python train.py --encoder_norm="layernorm" --encoder_bias="all" --encoder_inner_norm=false --encoder_patch_size=[64, 2] --encoder_layers=8 --encoder_width=192 --encoder_positions="learned" --decoder_width=128 --decoder_norm="layernorm" --decoder_mlp_ratio=4 --decoder_positions="rope" --nesterov=true --adamw_lr_other_params=0.0012
Rows from block 4 of the audio encoder of a small audio captioner, named by matrix and row number. Rows with one number belong to one neuron. Each number is 128 + 32 x the weight over its row's rms, rounded and kept within 0 to 255. All counts start at 0. Numbers have three digits each.
After each neuron's rows are labels from the 100 clips, of 14976, where the neuron reaches its highest value: "strongest on" is what is common among them. Only what is clearly more common there than usual is listed. The data: struck, bounced, scraped and rolled objects made by modal synthesis.
# fc1: MLP up (encoder.blocks.4.mlp.fc1.weight, 768x192), inputs 96-191
# fc2: MLP down (encoder.blocks.4.mlp.fc2.weight, 192x768, transposed), outputs 96-191

fc1.513:165102117129133096153107140123141121147150099070109100131086088101091190126102093139155130131106118067162143187147142193106132160092106115102127104189132151155212076104148121165132151140161113135163105131167215146113145144093154163136110119146146123081086061105101111145127170153108164154
fc2.513:170124115096178171092134122149087211111121115105113140138111171148095107109114135190099129114167096183175114113094170105132150124150191195202096125050110107108068112147103168081081139110105183138149172062104093069127117122180125105137126111136120168183126117162166131110115161136108108110
strongest on: string; hard striker

fc1.76:098109179043108100121137121148129140104106190146122064176101106143119155103124168120190104116135121156163115188154182103119168128124075145078128133111079182124099124078138159124110098148123150146111085113134106137100204118143125144111093133123123153125123151141129137160155167186104146153
fc2.76:099094118122160107150093050107114126135112156170110159139120115166117101169127148067145138125188104148122161095115142137095133143061149159089097142111117171089125082140134216145097160199162135085157141113137110160151114128144154180118145165145128117116135106186091114121112084159135118096
strongest on: bar; medium

fc1.496:128105117124135197076085115154078119123122178093100163086139143098120052090092113087111074094145084110134122126075103110116188151118127164139219130150109061141126116114134079116088102148122150132162099156124174132128144165157094111126112115071136133173142138111119099128139121093118146156
fc2.496:073107123168136083105194180121160164056127091109125081196117107155191053090109186152143153126178143199169081116136090098150159089131164113063108149093113175133105104127139167196159179116116156152129107071129123125095094140117153084162161083133183146062125124166122107141103128118146099131
strongest on: small; clamped rod

fc1.293:071137208147118103129158118118103106199115127151147140117163149095117087172151157159166088105149109071124155105141198142103100150108142189083139137107087102094085098038167086211119126130126173107166066145199152160158119100146137138168106120115065140120116184106089155178141135100087160132
fc2.293:103144146132157105184127057143094167062171110163108128043131135149085131146149140126152110133138105093132096121141127127153083131123094133129073097107174163125132160099123163201173101073160101119107169188142147173104094148154130148080131124116117172132125119114122147086124095144145155135
strongest on: large; striker: soft

fc1.688:070102115079099091121152166074187194102112159103172129162078139120095131136164145106141132135094084131098112108108144104112173102018152184092119154144140128138116111121129101103133066154079135106157149087095224156113148141126119159122112081124099117142114122154104143087202146086143115107
fc2.688:184213146197096131145150127040129118096145093109142105149108129106161079144126158134092082098111183058150167104155117160113119107148152097151137069168136139156146132076176092132181139120118095176131115105121135139105102149098107146133127132081112136165131150080130153129132138153176107149
strongest on: large; thin (high-pass)

fc1.130:074161052123141112102148139105121119134097113133156096138127091116177123101084112126178127128106154135113106164112124125100149093124159157093133101163146149128226068135164171140144097101069114147132121106085139108161060186144131100120134161154171088109129135122112192123198084118125171144
fc2.130:124158123153173122119135128178176151129124090070084092143127100103124096093107115118149167159081113127103220148121139158096111086149146116115144137072143138066064099172142100151178106133158123130157140112111111172096192104134082111119071166141158113097171129133177171167074196102121105063
strongest on: clipping; text has "clipped"; small

fc1.332:157092124110165156165093142113114161160087163097124121095140135173116090123083163073146120059139096064125136146176137144143178181090062121131149159128177115102125154132085152146175132093145130061126072130138156078184101114172132112154129110137161126068223167124149117142080101121131122172
fc2.332:122175074173149145105155124088086137130154133122128161142121100121132155117129134122179135148127137095139097148207131166139118117110136119135126085175084133122113135143132141131150048122100136091069102121142154232089165131091132141131108175174104106174094153140100131154150219127088172135
strongest on: clamped rod

fc1.182:120118095093091114085111158128133148099162121178125048122125090089186153088113098116151157153113106092097112114154134177140162129222130111175123149140150131161137175090135086147116068148137165134093149168135136130102131157091146107177161092113109118113127093079090149099188185129110184122
fc2.182:131146095122091129172130179113128116121110125041088132171125109095155141103107125156097109128094088117107101134148172108144122107104147135202128126149126101101095111123082184154122147085107118171139094136153137175193116094134124138134096106114168085168117134126120088050135162160097125094
strongest on: closed tube

fc1.611:168114158156184086116122145155168092125093112152140090083082086145166116111103113108197172063115098092129201133110158098119141169135124117131137144170104136117124142082162121139114116157146104165160170140143113090178095168083129127139145135173135150119148146129192147076171128127073092131
fc2.611:143122103138141114115108091061049155155178145151156111176167104127119134106155087101075120128151130120127111133131118114131111138154124091142170107167114160103144137154104163084115159146126113059144141130155135080159140131167133134132143132140187083068103115168094127141098112120123124149
strongest on: clipping; text has "clipped"; white noise

fc1.340:153172115141114120208155114108160122149130097121099064145061163113119106138160184116117084123115184138186176132161113097184137181136098134082111149080116116103103112156135139135145161127137175125090152156158229143204152050061124098096154097156099114125074109091121160129150193150115113128
fc2.340:134154137139153121092197136174164094155122150138148163124099097126168115155156088131181135103182130119164122133131142152132129104139102059193159109161067146185121180126133089153110114132113173137066011187098116082124126130112149085215104188088114144144105136116186116099111095158160083083
strongest on: closed tube

fc1.568:080131091153042145150178084118143132108148158115031157124191107124148113159131154158157117105173174126087147089072118071184060143104127098164163151139163189148143115139099155177120133111095121126169136130130158104188160108176110146145114140128070122176125146135090144166093099086130087115
fc2.568:097118150139144103109104157042081142095101139095163142136153076130081206100158135162084144096124120121109101154121077114129112124123143157110133172097147067146129119084123112124107183132165105067094157088161111124165109083065108126122114169123155149121147104090115071114126133129151131147
strongest on: hard striker; large

fc1.467:071088140146157130102074095163125125131166058111104158140135142132089151118104124153190087103125099148133118089142149140104142143126170142061141119132198119169113109106128133092132131119096122159100119159115160126149123150149174155122091133040074196089059113037117137117144121111153127070
fc2.467:159114130100139202124137102169137154141117220125174186150117137103166107096151144191144139175137150094140151136122150122118173091146212113083149175109087157119112171141141163108136057107108088153147173103111151138110070166084131131117128132093129082196147137180183165132087120100156186135
strongest on: thin (high-pass); clipping; text has "clipped"

fc1.539:099108116145097129154200142137123183114107085161152159132141118135147055178054078121100091149093104133115119113161126098119101124093156097155077065150166116104142068122183099105144147142150146121165150149108187177146109126115144095125131125081131147093164134085106179133133118117149134138
fc2.539:145176174123118137110121136167087078112108132086102121067188104190072107112085119160103116108185150103184112127143085085123123155115137144168073165116098141160145129132139133114126115161115119165142092124196138105152197158124081087131140089110128182119111123159190109146108155079097126162
strongest on: hard striker; shape: clamped rod

fc1.321:100082122090121165121068138171132135092076130094132109122127119067102100109124120187082161144107093152186141152158160130108071140167134146115159077125122115138133125172122120094081099139117201115195150159083102138151142098125180157176128151145179117095149164120124053170096127140166104133
fc2.321:145104092115127122158112081191159182170068102147089089131151112179111118145102141140165180143100142110078143142135078154112109164152153147162090125130159131145085121175105144122112109149115094145119088143217094169147132175180119116179065161137107108199144056117179159133087116109171120188
strongest on: large; membrane

fc1.736:133130117102113183184155055126169152086092135157043130084092111129144072141106169125136165144092125108139098127151052119118145141155157122082140198102122136180080114101170142110078159168120169106139113138156122093130182145159116102122083136149072132158132135164134151100163106121093138134
fc2.736:159039131145065115148112123135199119133163119089075126127133188141174127140133074141153138129188112119073098120055196064138122166159113106109113136212172139136108088098163122099121150137137128167150147108098129148138193150146083134114124079123168112138167145082113140189126148163113123123
strongest on: medium; square plate

fc1.107:115116189095123121127153126191180177120093146134155104136169107146201131093124128111110140056139145070129088187154139117062174129124100113110126136144132159128087057147133080198118112158110157136092135144094124134088164142136154117176141150137134091181168115048115126162168077130139132161
fc2.107:123144140114088141156135122143082102150093099142089089183082153172102154121086138104101130148139101120167167101088115136141148105101139130124113081148103093097068143155127150112086133149140155101146063112118165162225103126082091102156175177166096184120116151212129109088079150126082082077
strongest on: bar; medium

fc1.70:150123128091082172155162071097112164140094178133132145095119180114114114165128130144118144170046154109088065106110106111169126167112108165050164108093120111125085158176103176139123120047148151017163149160166105153125125170035166184140100123135094113160149144136088132111084062168119131148
fc2.70:130149127139194090161145166105147128132127157137068075097067099132160118118142153099146141162192150073143136139174127147140109050155153102131124090136086149122146119135153088089109109140077134215084090100137106161135153149140175120154130146179150134103103089164168179131182147146109091102
strongest on: hard striker; string

fc1.655:149099147125120133225127098181157104168180124162196058143118127127155159142185157083099177077094127129074108095151149116146113100193121138141096112127160126113172175101128095121105139085121102112131107139125119120094160126140093062091145099085145134112126155121156151103128108096183133165
fc2.655:143170109078155135161176147132147158152152152095124088152150058050110155083121110141168116079131147087168121068117124128139137089135191088171102109140100153091149085177173150099111145121067166136154118145140144148161119118082158153156121112164127068117105102128117111116095167142149137090
strongest on: closed tube

fc1.633:161109121104070168088175093118076120087120143131189050147134135092062134118186127078133121190112138127107077169148125122117110170111144137110113125123137142160157156084144058143097126156133115038123167148140110174071226095153092156116154119165105109140174157081102104130196209131140138144
fc2.633:073217057120125141084081104143122122156111130069080119121118123160171141161122120187102112103154122125148184104083105195125133161101172139134116122088104108067171139187129123159155081094098134132146172125096130092115096131127088077137062091149063082104126162143166162105130124158095078149
strongest on: bar; thin (high-pass)

fc1.707:147188117092173145107139138093154147097105124129166108192113123180101169118089107131165196092127064156114128153094102118082156136142100097091117164110115190087125148153145100123149158123159127144131136114143153131145146074092120156134132139120070113121160119067138126146155142163150199113
fc2.707:131116045112144121156099147162095125102118107140085143087145110077190079147135169126131095145097120090101127180120126178191126111141097129171195167077139098122149131137166138127071118093186142171151156122075123141116127126176088114100114122093185130153121120146061089121091122152173121101
strongest on: white noise; muffled (low-pass)

fc1.299:134121160105102181196150075152113148106155114115122123137154131102120149039107121119127152113160055134087156144094126103103166096182103169108081104121168118138151159140173155155190121097108183117099076122132090114086118110068133094134104105142172188118120092151137121164087146148122118108
fc2.299:177108043089109111085149168079148137080172192115108137095062122099165144229084163119158097120114155202132095113118150140141082172101138150136116204140156130115116107176105106135035111138170162117111156097152135117169105136157131143139148133157165062150147188128114129148123172107099129156
strongest on: string; medium

fc1.186:082129142127086106109151111120124138180212117113101082173130161106164124134118149062108135120141136108184118150248115107207154119152101096092084103142109102150088159105141110102082128171184160090140078140193138138146127172109154098164084147126103140102141108195171230115138140110158108062
fc2.186:130137093130158080135138125169111151182096131122099095103139184141196106143059082096129126144123108136106144174133068177104114176135074125133087143160137093142084113152130163114142133192115094140166149095087120177124163128160122134144114125111157162150124141136090168120134090065083134138
strongest on: thin (high-pass); mains hum

fc1.375:165145180175131112135174074142116139107161122069168119077135118100114076125156118172142154126144220145113117130140122131123119162087099131080150096075170149075158127130167140150121128100129066028091118115112067180124095105053163062160194100162115122104053114126094121135119168114128140103
fc2.375:150151137111130126148100130107098120164089128124120082160101126172144088184145141129147104182086153106121121104080117139140167061187166108121129113098102119178128132226126114145127114159134165177144099103180190189144138107132082121117115134131099050158157139143158121060168071131162104116
strongest on: string; muffled (low-pass)

fc1.225:111157170165072155105123110131155119133109168087143136099085116083103123146154143105061086095174182127175120150111164118079185244114169207106148092109119146140090147142138114089136148113126122159110153176179145125098127160075140117129184084128092136141095132145149136130108109075117093087
fc2.225:100153109135197157114160112089081101111139125169164166150129162145107107170135092158110119062045109116132085114149142115117109138081131139151120156141061133076198149177064160124067113131089140151168110088082079144137082115123131140150136125137129082172131088096130126124102148127128144165
strongest on: medium; bar

fc1.191:168147162089134177172135117188161119135084152104064105161087070093166115093095125243123162178130153105130163120144132117166121037153126108169112145110145119154110073173064170126155128195118126120199122180142099166121082139135114122175147133116074067143106128122111136085179110131104129098
fc2.191:127126051095088104155112161107126139194179102150108086084163138151107151115124071073153137061098147133156139102140127159134173110169110166109154087124118134135084115169162118161143127156090093110176205089150129078102109086112147125124104049132100167147124098170153184191115204123170125175
strongest on: white noise

fc1.258:109101149137153138177129132140137149168109148080106148071152100141127120140127162126086089072133165159164140143126188149101132142086095173130194180118161169095114122187151092127108141101124122170089164097152147176094135173115144207200104129114135085101194113110112139102175132076116132111
fc2.258:156141106113078149192096147146157069094058143197129076211155150109148122069160111204198131126105065080130106119105091130132181128102120104106106105094102147149109163145162110119112184156140153156147117062106146106143137092127178191070129140159129105118113119143142107146133098108117134182
strongest on: medium; ring

fc1.108:170158186172105142123157076109106103107126212114138155102131163101082104101193118124163159135120145139126052157113081151140094084103090072161115111111142115146156164173131104145155142105102183136113141115172091102126168147085173129152109073142105180131093136132152131155124155141129089116
fc2.108:118103023067136114118123161139139169136150080107105097125122137100169121112118113113140090155152074140075133085168146173121124108135139084113145198207147130094107105093144086126144157116114102103148156097177170094136150125124118113048146174154120054081184139124165085131173151112095135139
strongest on: thin (high-pass); membrane

fc1.52:136029164046096186091158156180128124159119130185119169132116116087129171115129150124146135158148125130135167195102117138115113152131051117077092112117160112139121136192116082139141092133140120136138072072151110155113047165070083121139115139113127169122154166140120124145144126059094190130
fc2.52:104177068137153118115119149194137160192164165072145115130104167135125118102083128096167115108101081191106078062151156081117118127155182124171146138144147090117105129125145066108126177151123138131139101137164106123108139099140100096112152165093146106157152118102134142151086119172178071082
strongest on: bar; pink noise

fc1.139:105126167130154171109143193123173123156093157102136154149172132154095128159132123164156153126148078180108154136143147132084074101088141137104114090088127100053102114071170166125118128096115113158124110152149071101088115141112117117121122140142162099166088059187090165129128170176076112074
fc2.139:138157173121141151200152124148177079158124145179185094163095126165113106063073099077031113118111132127181122125122149082130143101139115138082166107191160129159137166153130131069105134152144136144152130125098090147108109115100143150109182149081119174116139164079102110152119153132145186157
strongest on: large; membrane

fc1.119:131128134150095124101107149114064088130140125125118131120105175053144116102102180154147124107102107128111135098185097103120122139111122157159149099109122190137135088151103140166127138159065109126120150170138116108180149124144159066168133164124112154155126088150128147167162161164133166149
fc2.119:131105115110036115184171076162143138098187149166070145164113084153073095123122152081098131123148148094188142184124115103087109150082107122132146096065073126087148205098149157137117098125099164154135163118152103152141067158166108101141122108153130159140142101162160157100125082136141143098
strongest on: rumble; muffled (low-pass); thin (high-pass)

fc1.492:122122177158083144139143113132058154213186170111149084135097171141113139138140145142136142122100139102172115049149152065140107146127157141132101100117177126203151079218124098156159079103111099122122178087107113098170176127121079141124145130134118194154132139136111136108119116165124128134
fc2.492:143140113190139169126145121126119102135110114193160124175119126162087081106179111034139130093126145168073135121122087090072142139161182141164144135091064119101141133074094103137129143123143112151093178127098137161060064128115159132108123126154106069107134149108124100151144128142135081170
strongest on: medium; membrane

fc1.675:082127106128100092112165116145120094146115021171144138132120162069136082108156112083156170116137116144128059137148142132114123090131116127109126140129160182213120113160096111122155096105107151032140198124118125100139140176088131155121101122101100116163146079092122122140158148135110122041
fc2.675:145104145092135186099112103194097166105106193123103157054111066121105108139125119154149165164122180164149169140152133075182106093151127135174113159130122167138120136147111166133164140115173143128142113181079096148122161122177085144160141113139127087173136138189138112156156070115115086160
strongest on: large; closed tube

fc1.648:117139152137113109131153085170171117100146111095137173101103102118120069114097060108140112126138123128128079137191172134121098161155136118109134154049135101130113127149098115128176132169151096132156115162169114143118161139132175155133113172112148094099116191136116063148047075181111166071
fc2.648:092107138169147146151138097145066107146115134119074093154154119129158148166140147088086145118073080156146105128068098155140139060121132153162120106161111082174180089178113154177164140138139086092102153098133123225110139108108129075100106159155157152191125120128140088154137128149139087124
strongest on: small; membrane

fc1.34:111156078109142142123124147172146174109116122146119118131110095075094128158127151117119135074090128102048133147186102188106105205076164141107117110094114170148082108064145197156095083170177104044089090162151137116123116106091153081147140136121140066152098110082143157095161142128164087088
fc2.34:151127212133083134163083135104138160164135135079104069093128114192150078121091103127100148185144143187170108127107095124159108094117128114125092139141135130108115141157071124145171165113111123177169162139101142120159086102168136111147091088133106178091069081154079096118157129106172085186
strongest on: rumble; thin (high-pass); material: rubber

fc1.49:145158139088162121108130229162106177167151156145153125195145133131167107049099140093199066094160091127160079113132120065131135106134131172130128112085082136130109134084178145119153121171114183211120127183149126117148111118139181084115134126147069142168110132108138137061108086161099102138
fc2.49:132136078078114119150177118141138154112126152115172160129143151129078085139184148171123102198161170090101104157102128063157144100179153102106118071142148143125137099149122082136164199115129129079111118176181101081126112081146128151125128171128159117144095156080073149111071113114122118101
strongest on: closed tube

fc1.22:119159114171126099105108109107157090189151167147108082110119099144108115170089058124151115170124115160158143179178068093123084127118117179103175132148141024141117116136159180101098183111132107107130198134116133141118079180077110155122114144100139125092103158129189160152090107166137120133
fc2.22:130162114107127134109135110119135128106028115145120096196112117143177097105088146112113195178115170143127088134148138130086136173130117078138132183099118200175184139110116117136147172173096142185112154134184116152161111086142105134077153145154195081107099121110097167147192127047128148132
strongest on: hard striker; thin (high-pass)

fc1.94:103109147131098092123151115183138101093100148165155075136159169105220100157163168124136153121115086093101108119131101078164204131175156132094135114121118195135154204101074093091135135140125136109123137141092178114157108159136136136098108097163125125145147144116115220160173137063117100140
fc2.94:157143152046124111157116146080112145096158124091089156164104101151136150057083082143134111141136124177100155119095103130138114080107117180146093171135195137135083124111132147177137161076106163144158104120188117104115115186105097181142104158146112152092094132165129115126133082169129150154
strongest on: large; ring

fc1.571:143113125060162100081121110118156089182138142118155169120188129094115147133130100149148136148160113108147176115142164116152103087175119137115070156134153123121181095111116108179134094109139143130110141086115137078106129158191139129086167076159134079150096128132118065122118106162109157061
fc2.571:117086079157174126143082126168145195076087130125141101148092192109168097163083065125144164163140115112199082118093177140142192110155157191139086122133160152123103097098118099135090112203116124164142175088165156093101119165095149125109126144123142098144184131140130161058137108143135056081
strongest on: striker: soft; steel-like damping

fc1.101:124091121113136153160109109122082151161125214095130139134108117119080146085149115156179138122122095060112160159176199147165136112079111138132084113118168135072108144141141125095117158134144124096163151146143071097116197094170094073168142093099124103116120080195138077102110141104136104178
fc2.101:144191070191111115155120159202180103146114086163094099106088111074164141098097116100102096118112174096114134158135144139144144210132148128136156092123093109118138136112105163160120059212118110131108215100115129119122164117118111153134174096179101182138150107155093130156175117097207098106
strongest on: white noise; striker: hard

fc1.176:142088181112129144127135162137130142152098143155130074113120065124149101136095154076168115067112076082159072159135148152142126164158087167074080159144086149142119135168110171126123023115168103145095102114143146165094156148100094123185135096095132147140092125109154117109176176159135156185
fc2.176:167124166150157106137109059095126106186108116120089156123155087132139109161101129071128126096216119118139119189219102144149142171049096128122120155176144161109097139128199129148169159099113122071143190135103118149148126160152185129185143118085100146123145121177078099163109085141091117172
strongest on: bar; large

fc1.562:101116181137104142129098127154175116137163163132108130158148147110079143061135101142194133100155150152146147121123130087163169115073120179104117114186110165103128117076165158088084100103091146163140110047145110097100103130136167178106138131123112166080107175128147114119135150132144163111
fc2.562:129116095157137076116112126109134129072089092131128131132081118099130130109153107125179146108133185172140131105123224115160100165128135095087130155097146118129125124140106131073125120177082158130113139120144153117084064086138129133154180168138154100146088112107134184160127074101105179149
strongest on: thin (high-pass); clipping; text has "clipped"

fc1.687:134097194134107135109183095110098090063116135202151078130147154104099155129113157112167077072131146121126139159083136088165134118150074135125177151132078126133118119041136166166086118190118105183133137118107143144106122166104137118126105117064136103169115116165123149136118129146114134132
fc2.687:155117140111116124144111063128124133112126131108107138219121126142125139177081123178134141111162081132126194116179109131116112182044121128128065097168131165146126077131134164088155147154134186084158127089128131152127115151190140162168119140116172114102162167155107126119076148191081152063
strongest on: bar; medium

fc1.761:165121174127144098111160146135110141124150128158116156107101046145183134117101141128156146141120147231171148140117120144167146094075140108132167113115074112192147070099104165105117155122063131095144094104097123204104166139144133116087131167131117107180142120111103130170140055176107167106
fc2.761:097121109126120184146099133190122176151177116132142143086110139118150125128157170175148137090151085110100179122155137182072070078177124073085107097092128113117100145148113133088171142096140150160138090040119188120168104146094099161174141168121149149136059142117152141128140123093152120098
strongest on: thin (high-pass); rubber-like damping

fc1.395:113093128185130023104146041119127113179136114100131099120102140106151144172125132122148123108129154067079129121115125188157150109170061113107092146166124137154119099134147148171210164120128134160150123111120154092087148167114094133110089144231159108144096056123107135135175095189152123159
fc2.395:092128164114150161115144136088125172095169139097115151103129192102105151090092174159072110080077125148178143166069179087102116136162148139151108142124146152171092058128148118145122128168142186104146146143080127146154152159078112101095142183083132092152121139127104105094124089117167130114
strongest on: medium; square plate

fc1.544:152070187133172111105159149157163127133148156142086182136124152092140106162169143083133096161093064076149181188192184141186151122111099129104139141162167102060088122127092088088098098165218182143155123126133151118108095159139139107232126170190131132074109099146142103111094042122122127152
fc2.544:135172145215145053100077120120119072173067148203109127120202132137158135100097107119150102112167148140042146129094155177093150131124129096163147101145057141132146157149120136129118132148084116070067135160147140145126126093123130136109112110099103145153102097138071144153139129121127100152
strongest on: thin (high-pass); white noise

fc1.331:110108161193169137105144117080095136142112079082112090125144137117069118140093180174172111157152147117134147102126094103099132196171113121155071141096115131161085068129157142122110130131143068133116179137171126174089115169120158105135108085135147141103114126134132169170076146099166139163
fc2.331:144157135081137084174121119129122104147164110114084150153145179057224081131141105109073106140140128067115141100130168178078174096127190160147215146148092159116097090099194156145135138105117158107108148156104088122137197110154148162101091142121117075144106157156147111078150086147129074152
strongest on: medium; bar

fc1.402:149142052111068065182154140067125154140125126172093129092093061100069102172106178138080148070192167133138154115106100144160136166164128153138120158088112182137139173131108081100107107124075168094141115156122176131170091150148109151145115121102121067123126120184104153139086173164070131065
fc2.402:128141108080145176124167130069220147144154124150134078179090161099172065089078174115147068189095160117185126155178116103131127153089092112153127126143140053162110097139076149171164155061150144175212115097106134120085116106132159066155129118196122183163173163124093154094171111136116163156
strongest on: thin (high-pass); pink noise

fc1.508:111132154132099102148019122107131130173133132121079123100145198157140077157211121107170130183120119088167158157170207102125163109081168090166116131103105135094130156127164080107107162088156112154158157181178124127116080058202104151139159185090089160146127116122158173138094135109147132073
fc2.508:182186131118173086105119112126083179158156130083117123138156130118115104152104141080103066142127068107175159091114122108146090146130089111136109134176084100139081133072165060126090128113183161154159126136099157157121187134125130146153112102132144162156090166144120127145064120145069176156
strongest on: small; membrane

fc1.461:147143114145113212092148138129171117124121117116086181137124115139139103149160164121172104078079162112132133118141146115134128135112096196093118105110077115049124154101121137104150118134153130193148161063092065140102079141170123115099137146132110067151080100126191081155207090144155124122
fc2.461:104103105176111104176102148122144147193113132132150145118169161117141215085109068138082160109113140121176151101102150141118123148179152129098165163144148150148138107154161135140112075105105115117125120102159092130093172126157187086110115138129134129107153093150067142101129110140121149088
strongest on: clipping; text has "clipped"; hard striker

fc1.723:087158093108109124135205128134183161092102161151157136142128133114113144137146101147154168163154118128113200168153134181099112091059134088160175095139119131147128134142113137120136141132069134067204108073178115104146126143148162099156111177125099142062133074052141155125098095135076170105
fc2.723:131117105137114108211108116123116146172152133146074110124140174121082107136140146131133129158139126158120106074114137153133102142216146111091116216134145132151090157099090097111122130102139155113130175146105148148122146133173114130123139061152074139164129177111060118105111118127166105111
strongest on: clamped rod

fc1.256:128099126091102112182190131095192114152086140168120171119154093198128157040104157103164176167155157093095148102075146149118119122066172140123112112113138129151121172125226149159167122085156119082145135162111122185141145142107123169122126139157145121117134095144105078157142124133127106125
fc2.256:149168111136082121128110090156125111024167116109126109142105133102161131137147113124180119130093143184178159099153132105132145121090095096125108183101160104098195096166088120137126105175095160136119091110138128093115098126159137100101166161092110133217182173162084112151082082157094169119
strongest on: string; medium

fc1.282:082124087121139132122241111109089129153125069135131143136105095099163156132136132128181077087110092124129150159129174127083091182074131157123128108117144121108066134191203096063125101111139170162106086129083162128161145117115159102148112155135160187099167140132136151121178118124182090152
fc2.282:155136131170089122150147162116188134129157068106143154107086105147111098128101052115123107178154134160069187138154178097160147125158111108111141145142149119105109129122141158133105176111163144120129118077091050119188078117117101150153162102155125138169047135149091128188112158108095117089
strongest on: hard striker; thin (high-pass)

fc1.347:084164110086126105109103188171108102157204124145115147156124135108111145099092192114140110098190175140063067110179071103161091136125136109106097133147115184120121093109119152171154125147092152189132120140131097122119099198133154171110151093127140110144131122195159184095139144106095138165
fc2.347:142097114144120164197179107131151116068138140144126140092115118145103189113125122115171091184112106070164122106094111145137101126147123121136130139130121105111145166164134084095168169090156145136092127180125093168141083082100150119168098190154154164120114131117116058130119087166106153105
strongest on: closed tube

fc1.296:151118175121106170134159195170145066127128087085098155123116107179147140135137108152108109110117142167151151126077103108176048136137128163099115085128170153064131116099169103126125148179093146120128183150184080123150157116172149073142122116089076106166129068175169180116137142112089109107
fc2.296:121107126143091159193155085101105122147129158168164146183060162141096087078145117096085068168106108123141111155136175109096141147121143153113147158168130149136205170183153129130107157131107120133106127077118079102125133077113107195148108158107144115090147142101039093119140160176157103080
strongest on: large; membrane

fc1.154:099150173115141088124119104088206123149156195164107115090151122116120124081143112116121131109125097100135105189113098111129102121127141128049182097113037140075129143181164124083089122078133148147145148167116123105156146127185064211118132142104108128144126154148098139087107120096158126151
fc2.154:149126116170131144134132115205111150110114106134107140143102112130117143135071130135132167148176141159073161119061139166147081075129126145133146168126125119180178115055096117140140138092125118151174125095126099158136123170050185152156071162149143113087151101096188132164165137148102107072
strongest on: hard striker; material: steel

fc1.5:129122123146103118127160064134107113149136146102118189136064159194103139154141234115097137090108075139130165146081129111117074174175195130165122132099099140170118154128052147102142113168078098073111119109143098145183151143139107131087170104163125146130123108105104096094157145153136091111
fc2.5:075119126072112167152160133189034100155180096131074141142255205163124089116134077161134119162111150126141128107148078100112100157112140095154150094172164153108119122148142122164049050130163116173089123145133145154138135118124157190132132104091134118132118127124140118136096168160188130129
strongest on: striker: soft; rumble; muffled (low-pass)

fc1.429:116159127064120132144173144094137139137146170150113104124113124172156093179133119110106138052129113167111128150129110128179136139119145079093141145100108165151079105116158185043103105113100070094095158120091138164169112154191052114108125153114124088088101128178126138148126095141141117105
fc2.429:084117159108096129110131099134079145167121142141115166161126118173103167081154175083167162085171113145107127127113106119075088130142076133094120088148193147074153092134130079129152096175141161123092093105123155148120066155071127141157076143114095133148136152159100098192132101140151158140
strongest on: bar; hard striker